A small text-conditioned image diffusion model, trained from scratch: norm groupnorm.
Rows from block 5 of the denoiser of a small text-conditioned image diffusion model, named by matrix and row number. Rows with one number belong to one channel. Each number is 128 + 32 x the weight over its row's rms, rounded and kept within 0 to 255. All counts start at 0.
After each channel's rows are labels from the 100 images, of 14848 (inputs lightly noised), where the channel reaches its highest value: "lies over" is the class under the peak; "peak at" is the part of the image that holds the peak. Only what is clearly more common there than usual is listed. The data: made-up waving flags.
# convs0: first 3x3 conv (model.mid.0.convs.0.weight, 128x128x3x3, each kernel summed), inputs 86-127
# convs1: second 3x3 conv (model.mid.0.convs.1.weight, 128x128x3x3, transposed, each kernel summed), outputs 86-127

convs0.46 [125  89 145 154 136 108  84  96 120  87 150 102 143 139  83 108  97  98 114 104  95  78 109  84 110 107 135  95 125 196  89 160 142  87  81 110  68  69  79 145  92 125]
convs1.46 [120 124 146  91  95 128 192 167 140 173  16 110 153 125 151 148 121 219  79 104 145 145 174 160 117 125 136 189 124 120 110 128 113 137 178 171  98  90  92 136 133 118]
lies over: flag
peak at: middle left

convs0.110 [120 129 137 128 184 128 122  65 117 112  85  99 105 207 118  99 128 204  73 136 112 137 128 207 138 102 116 137 137  84 139 118 128 160 128 140 121 110 121 128 197 103]
convs1.110 [128  46 137 128  47 136 119 152 178 110  73 144 134 102 196 128 163 129 136 111 138  75 128  25  94 146 148 130  73 140 135 135 190  63 135  82 128 140 112 141  48 128]
lies over: flag
peak at: centre

convs0.107 [143 102 170 136 131 138 133  78 128 109 137 139 177 160 170 139 180 158 121 140 100  92 144 111  73 148 109 198  94 135 103 143 121 116  98 131  80  23 120 118 142 108]
convs1.107 [100 103 116 124 128 128 151 127 138 107 113 135 188 128 141 113 112 158 128 123 120 138 113 116 148  78 198  45 156 136  48 128 152  98 155  79 128 107  98 140  70 114]
lies over: backdrop
peak at: bottom centre; bottom right

convs0.115 [137 128 112 147 163 181 108 138 122 122 151 116  62 148 186 146 109 128  65 111 117 132 128 145  98 130  66 168 163 103 137 144  85 154 112 112 115 144 128  99 162  82]
convs1.115 [146 152 165 101 112 128 149 116 183  70 128 128 154 128  99 179 137  88 150 129  90  97  87 118 143 139 121 132  84 165 116 128 130 112  85 110 220 114 116  82  75 157]
lies over: backdrop
peak at: middle left; bottom left

convs0.77 [135 105 117 189 110 103 127 128 151 102 125 103 136 104 117 100  54  57  84 154  61 114  94  49  69 129 111 157 118 128  90 171 102  99  91 144 111  91  95  33 115 123]
convs1.77 [125 151 124 125 128 165 195 182 128 128  93 157 147 128 145 167 100 120  95 101 171 128 128 203 146  52 135  88 124 184  78 128 129 164 125 131 178 132  68 166 113 120]
lies over: flag
peak at: middle left

convs0.21 [189 112  80 106 128  93 112 142  80 186  82 103 118 110 128  87 103 174  94 138  99 132 150 121 128 113  99  98 157  88 110  61  63 166  94 144 122 183 123  90 113  57]
convs1.21 [120 131 132 114 154 179 143 108 128 132 134 151 128 144  96 124 118 107 117 104 114  70 119 146 141 112 173 194 102 148 144 115 142   2  75 154 191  37 188 199 152 147]
lies over: backdrop
peak at: bottom right; middle right

convs0.58 [141 136 164 106 154 150 128 174 172  99  92 101  84 169 128 151 150 174 142  41 144  97 105 128 136 130 130 196 141  93  91  75 139 133 149 155  80  92 139 111 168 130]
convs1.58 [109 152 106 131 129 154 142 130 129 144  84  93 164 154 104 201 140  51 139 117 196 164 143 112 129  82 112  45 126 146  30 128 116  82 126 119 116 153 107 151 137 128]
lies over: backdrop
peak at: middle left; bottom left

convs0.108 [ 97 149 138 133  61 115 125 170 160 121 128 118 135  47 143 171 156  96 119 127 112  63 104 131 137 165 138  96 139 111  88 124 134 102  41 128 123 157  99 128  32 128]
convs1.108 [116  67 123 133 128 167 165 100 151 152  56 129 139 128 119 115  86 138 133 128 174 157 165 128 117  52  56 145 128 140  79 140 139  77 186 120 142 106 113 133 178  97]
lies over: flag
peak at: middle right; centre

convs0.62 [151 134 193  76 127 132 166 164 121 128 109 148 119 112 184 160 108 144 137 141  95 128  96 144 122 114 152 163 167 101 123 139 131  79 138  84 119 182  83  68 199 111]
convs1.62 [135  62 102 103 182 200  80 120 160 127   1  57 250 120 118 128 126 105 128 123 254 128 141 130 111 118 139 103 111 128  14 134 131 128 108 160 139  94 128 141  82 135]
lies over: flag
peak at: top right

convs0.34 [105  95 132  99 104  73 143 107 164 128 112 139  95 108 168 134 173  99 112 136  86 128 177 127 116 119 120 150  45 109  76 116 119  74 112 149 110 151 101 123 105 142]
convs1.34 [143 119 106 145 119 145 118 140  87  85 180 100 128 110 128 141 109 128 119 119 128 166 128 120 137 190 208 102 160 133 174 109 117 149 136 110 127 179 162 120 121 111]
lies over: backdrop
peak at: top centre; top left

convs0.104 [128 117  16 131  66 119 144 143 168  98 129 137 128 147 159 128  99 218 120 130 123  75 132  95 113 110 127 153  86 112 134 104 122 126 115 191 109 116 109 137 145  68]
convs1.104 [ 77 172 162  87 149 128 149  69 106 150 128 157 116 127  85  73 134 118  98 134 118 138 128 105 162  94 192 142 108 102 129 153 175 133  85  76 163 120 143 161  81 170]
lies over: backdrop
peak at: bottom left

convs0.101 [149 141 164 148   0  94 137 135 156 147  80 121  87 106 167 177  97 126 147 130 111 114 180 156 120 132 147  91 153 149 164 102  82 108 106 154 142 223  22 126 113 119]
convs1.101 [116 127 140 130 245  83 127 110  95 138 137 138  85 144 102 119 159 157 118 139  19 158 114 121 124  72 135 162 105 111 132 133 189 129 156 143 216 142 151 174 165 200]
lies over: backdrop
peak at: bottom left

convs0.24 [150 150 107 163  95 141  77 128 125 106 125 103 130 137  93 212 160 159 116 105 100 128  84 136 110  96 135  94  94 176 115 133 136 152  92  69  89  85 128 128 138 126]
convs1.24 [116 135 167 103 180 172 150 155 146 134 121 128 215 123 106 113 106 115 115 136 136 127 128 172  82 100 108  97 133  84  67 119 127 103  94 124 150 123 148 157 102 121]
lies over: flag
peak at: middle right

convs0.8 [155 109  85 113 120  91 104  96 118 145 128 116 128 136 135 117  46 143  86 142  92 117 177 173  96  94 135  84 135 109 114  20 102 123  95 181 137 103 139 137 178  91]
convs1.8 [ 77 112 146 108 160 122  79 140 106  92 134 138  45 126 119 136 177 142 152  84 108 101 149 107 141 135  93 180 103 142 129 105 148 123 153  86  98 139 128  99 181 166]
lies over: backdrop
peak at: bottom left; bottom centre

convs0.85 [ 95 161  51 125 119 126  93 111 122 132 145 140 109 109 105 109  97 128 113  77 168  68 139 178 110 110  64 126 109 122  83 119 175 102 154 143  81 128 112 127 161 115]
convs1.85 [151 170 135 112  71 118  91 141 149 136 105 126  82 139 126 105 134 110 114  83 130 125 128  92 102 143 202 147 176  72 128 128 124  83 158 101 182 150 145 170 145 142]
lies over: flag
peak at: top centre

convs0.55 [118 128 148 161  71 128 147 149 127 128 128 128 128  64  89 109 154 110 151 128 146 115  93 103 113 137 171 145 148 128 139 189 119 117 105 128 137 127  95 137  74 128]
convs1.55 [157 142 122 136 128 120 130 114 142 144  33 123 115 137 173 141  75 112  54  82 128 195 166 114  49  88 106 145  96 126  83 128 128 147  84 139 101 104  92 140 139  74]
lies over: flag
peak at: middle left

convs0.67 [188 109 139 134 191 186  98 124 114 119 157 147  79 101 122 175 145 151 119 227 128 156 108 149 108 128   0 101 124 113 126 101 108 158 128 101 161 106 126  41 144 125]
convs1.67 [104 103 134 167  99 128 120 136 151 147  74 122 135 126 184 174  73 196  95  95 128  75 109 116  99  99 179 148 153 153 101 128  78  60  70 184 113 157 100 128 144 149]
lies over: backdrop
peak at: bottom right

convs0.27 [136 136  95 150 125 145  92 133 111 107 138 159 136 170 146 147 145 166 148 108 134 136 110 140 113 119  64 183 123 132 113 120 156 125 105 100 111  51  69 182 152 133]
convs1.27 [108 141 139 139 134 149 135 117 178 114  91  60 162 128  95 111 118 142 117 148 228  60 182 118 161  97 155  82 123 102  65 120  82 136 148 114 128 152 207  85 107 128]
lies over: flag
peak at: middle right

convs0.38 [144  92 147 123 117 112 128  78 178 163 143  49 162 102 137 171 130 165 120 153  86  92 101 101  96 136 134 116 132 107 109  78 156 148 134 100 144 180 115 106  32  88]
convs1.38 [ 96 134 117 132 120 111 158 169 131 122  76 173 157 128 137 150 141 178  73 117  68 148  74 152 146  84 113 154 178 132 121 107 167 123 101 169 102  47  89 231 203 142]
lies over: backdrop
peak at: bottom centre

convs0.73 [165 128  80 120 119 124  92 110  96 106  98 120 143 177 150 118 122 123  60 115 101 132 127  95 128 144  88  78 104 131 108   0 135 122 100  97 108 128 163  83 111  38]
convs1.73 [ 97 175  92 160 122 186 151 118  93 157 128 149 148 128 136 158 140 124 145  87  68 106  72 236 194 107 110 139  93 149 135  97 123 112 101 121 128  95 130 141 154 118]
lies over: backdrop
peak at: top left

convs0.44 [ 90  86 109 115  84 128 133 124  87 107  99 120 113 100 113  86 147 184 174 114 124 209 128  97 115 147  91  92  95  72 135 159 119 112 109 108 127  69 128 151  69 145]
convs1.44 [109 128 155 153  81  92  94 145 127  97  78 139 128 136 132 117 120 109 149 149 128 117 128 141  75 191 197 117 123  95 115 117 116 137 128 135 127 213 172 113 125 140]
lies over: flag
peak at: middle right

convs0.124 [158  75  90  90 113 128 112 131 168 102 153 168 120 103  73 121 159 148 153  91 151  52 120  98  49 129 143 139  99  75 106 179 125  99 140 156 116  66  93 128 151 138]
convs1.124 [107 179 115 107 133 250 144 109 134 136  63  37 187 128 106 112 122 137 112 128 255 127 137 112 118  94 103 109 116 106  72 122  97 118 126 122 155 134 135 127 118 107]
lies over: backdrop
peak at: top right

convs0.33 [110 108 109 125  68 108 142 155 144 142 147  82 151 122 134 116 149 118 158  83 110 108  98 101 124 120 131 123 122 182 145 164 136 117 139 139 136  41 111 138  84 164]
convs1.33 [151 106 128 132 128 128  82 136 120 107   0 147 154 147  85 139 127  84  91 196 181 136 177 128 132 133 104 157 138 131  16 118 110 185 166 115  78 194 149 129 152 118]
lies over: flag
peak at: centre

convs0.11 [143  56 104 162 140 101 174 180 111 212 158 155 143 154 104 108  88 118 144 128 138 125 104 141 141 144  82 128 136  43 127 128  70 121  77 146 115 108 116 161 150 173]
convs1.11 [ 88 133 126  89 145 161 157  79 142  23  34  57 194 128 164  63 127 105 201 113 150 123 128 127 128  94 158 108 103 152  97 128 159 113 113 136 171 153 128 102  92 128]
lies over: flag
peak at: middle left

convs0.20 [ 47 124 166 107 148  74  67  93 128  87 166 128 139  96  89 120 146 110 120 121 121 132 140 120 110 143  99  48 105 105 112 139 125 164 174 164 141 115  95 105  97 117]
convs1.20 [181 100 119 108 128 147 118 191 143 167 118 153 128 138  97 118 142 146 129 148 141 112 128 114 144 104 124 230 105 196 157 128 145 191  64 117 148 156 108 156 128 150]
lies over: flag
peak at: middle right

convs0.112 [ 88 169 126 120 128 107 191 140 118 124 146 143 128  90 128 142 135 110 142 114 178 114 128 128 128 106  80 126 115 106 156 188  72 124 106  32 114  88 159 147 101 167]
convs1.112 [162 108 128 153 128  22 130 128 141 128 122 161 162 135 192 121 117 140 105  73  94 139 106 120  11 136 128 100 153 142 128 115 154 128 177 172 151 164  60 128 128 129]
lies over: emblem
peak at: centre

convs0.109 [ 51 161 161  56 121 133 119 145 132 206 149 142 116 159 154 115 140 152 106 144 109 169 193 169 108 111 116 128 128 110  94  82 150 117 168 130 128  96 130  86 128 184]
convs1.109 [119  99 142 156 128  76 122 153 178 103 106 148 111 121 145 137 128 137 129 109 142 115 128 113  74 147 164 174 151 135 106 138 138 128 104 145  74  77  96 118 135 140]
lies over: flag
peak at: middle right

convs0.4 [133 109 129 101 121 135 164 105 109 127 139  93  97  99  69 108 128 114 148  84 109 136 136 120 121 109 173 156 115  97 128  85  82  66 125 165 146 194 135 152 114 106]
convs1.4 [114  46 128 117 128 128  98 126 143 118  92  84 133 155 131 132 144 137 103 116 217 142 162  79  99 149 138 144 151 106  93 118 136 128 131 156 128 159 128 114 159 139]
lies over: flag
peak at: centre; middle left

convs0.54 [156 163 168 140 101 124  36 149  90  84 162 105 133  78 154 123  58 146 100 151  86 168 167 150  97 183 137 106  65 147 119  68  88 126 150 128 184 130 128 149 113 128]
convs1.54 [ 91 181 166 131 142 115 160  94 139 187 117 155 146 146  62 117 181  42 138 138  99 143 104  64 172 114 172 194 127 159 128 137 128 111 110 114  63  94 149  88 114 156]
lies over: backdrop
peak at: bottom left

convs0.1 [ 63  87  59  99 128 161 186 160 140 101 114 123 173 138 173 120 157 136 181  86 128 123 137 121  84 134 134 121 115  59 162 128 102 142 183 140 111 197  67  93 164  99]
convs1.1 [148 143 126 168 128  88  94 136 122 141  52 186 143 159  82  91  73  52  86 120 143 149 154 132 110 135 128 134 116 151  12 135 102 142 142 179 122 165 138 114 121 136]
lies over: flag
peak at: middle right

convs0.30 [128 145  93 183 116 101 155 150 150 140 166 128 144 117 142 165 155  78 223 109 145 129 125 128 141 135  93 118 105 104 134 103 139 109  65 153 119 111  93 140 140 128]
convs1.30 [119 146 156 130 128 138 108 136 128 103  35 113 140 134 113  68 107 146  51 107 128 133 144 128 125 105 127 126 153  74  70 118 117 128 165 124 153 184 171 137 159 138]
lies over: flag
peak at: bottom centre

convs0.50 [153 144  69 139 139 128 140 139 139  92 123 149 110 113  66 102 147 156 137 115 128 122 121  87 166  78 146 119 131 117 142 107  82 147 133 127  98 159  97 176 176 131]
convs1.50 [105 136 117 103 127 141 145 114 143 168 128  73  10 131 116 144 133 131  89 139 113 110 103 122 132 127 141 123 138  73 158 127 138 147 145 204 125  49 122 109 118 169]
lies over: flag
peak at: bottom left

convs0.113 [106  91  65 110 128 145 153 160 130 124 111 127  98 154 108 111 130 167 123 159 110  64 160 123 124  73  26 151 103 100 155 131 164 123 140 163  94 128 163 107 140 117]
convs1.113 [130 160 144 184 108 159 109  80  95 104  77  95 154 128 144 129  79 117 115 105 251  92 136 115 135 129 121  79 184 130 107 128  88  88 122 127 128 197  97 139 112 137]
lies over: flag
peak at: middle left; centre

convs0.41 [139 125 131 134 132 121 112 109 128  88 144 159 149  88  90  97 128 118  93 104 113  79 128 115 149 143  83 182 153 128 159 155  85 148 156 155  68  24 147 161 110 110]
convs1.41 [113 160 133 165  98  87 149 127 158 208 161 163 170 140 138 156 192 138 117 135  43 128  30 143 186 110 122 118 116 131 129 122 138 118 197 142 157 108 144 151 128 152]
lies over: flag
peak at: middle left

convs0.52 [ 85 117 126 133 118 105 110  72 113 135 105 117 158 114  84 128  61 102 119 165  97 134 154  59 162 116 185 149 133 129  60 163 179 115 117 125  96 153  78 139 124 134]
convs1.52 [149 128 117 118 160  89 137 144 128 115 119  84 183 128  82 120 174 103 115 106 149 158 114 158  79 102 130  67 154 128 121 106 148 173 100 179 178  45 106 103  82 164]
lies over: flag
peak at: bottom left

convs0.80 [125 137  91 179 137  93  51 165 128 150 116 153 105 183 133 113 107 182 113 136 143 112  59 170 109 113  84  96 143 107 132  86  73 115 146 104 122  53  50  88 136 109]
convs1.80 [ 66 233  88 137 111 134 154  76  86 100  86 121 144  65 161 128 143  93 126  65 211 119 128  87 112 117 101 126 137 102 128 135 128  88 140 108 128 155 130 155 129 108]
lies over: backdrop
peak at: bottom left

convs0.82 [128 183  70 122 168 151 120 150 142 171 119 128 149 158 125 110 141 162 100 101 117 123 124 150  57 147  67 126  67 116  95  99 106 114  51 112 138 146 170 131 137 117]
convs1.82 [100 122 139 134  90 128  75 152  96 132  53  66  86 107 138 128 117 117 139 121 128  87 202  99 129 141 141 121 186 136  78 128 162 128 173 140 114 136 145 120 127 151]
lies over: backdrop
peak at: bottom centre

convs0.119 [138 142  94 151 104 117  52 125 101 112 117 114 101 126 103 126 141 112 108 100 174  96 139 128 126 143 115 110 168 104 182  94  81 128  98 126 113  86 140 117 106 132]
convs1.119 [ 82 170 152 119 128 128 206 162 144 121  88 177 149 120 177 128 146 151 164  88 107 128 136 166 134 108  93 150 102 129 114 116 117 117 156 141 170 127 107 144 165 101]
lies over: backdrop
peak at: bottom right

convs0.28 [ 51 141 129  97 164 112 105 141 111 145 167 168 114 167 126 143 133 117 127  97 154 119 149 156 149 107 120 157 133 144  77 158 128  97 188 174  93  82  97 110 151 145]
convs1.28 [159 108 115 117 106 128 134 151 149 103  79  93 128 110 164 128 145 102 140 150 255  93 128 134 128 120 112  98 132 134 108 140 117 197 129  97 120 163 145 146 102 128]
lies over: flag
peak at: middle right; centre

convs0.37 [124 113 111  88 106 135  86 128 142  85  75  86 114 151 155 151 129 121  97 120 128 159 145 120 122 131 139  92 153  83 106 155 100  55 159 144 149 125 130 140 132 114]
convs1.37 [106 165 150 139 130 140  56  86  81 102  29 128 141 128  73 139  61  34 124 125 190  88 128 128 127 105 153 119 163 126 137 124 108 116 111  76 186 187 128 132 130 129]
lies over: flag
peak at: bottom centre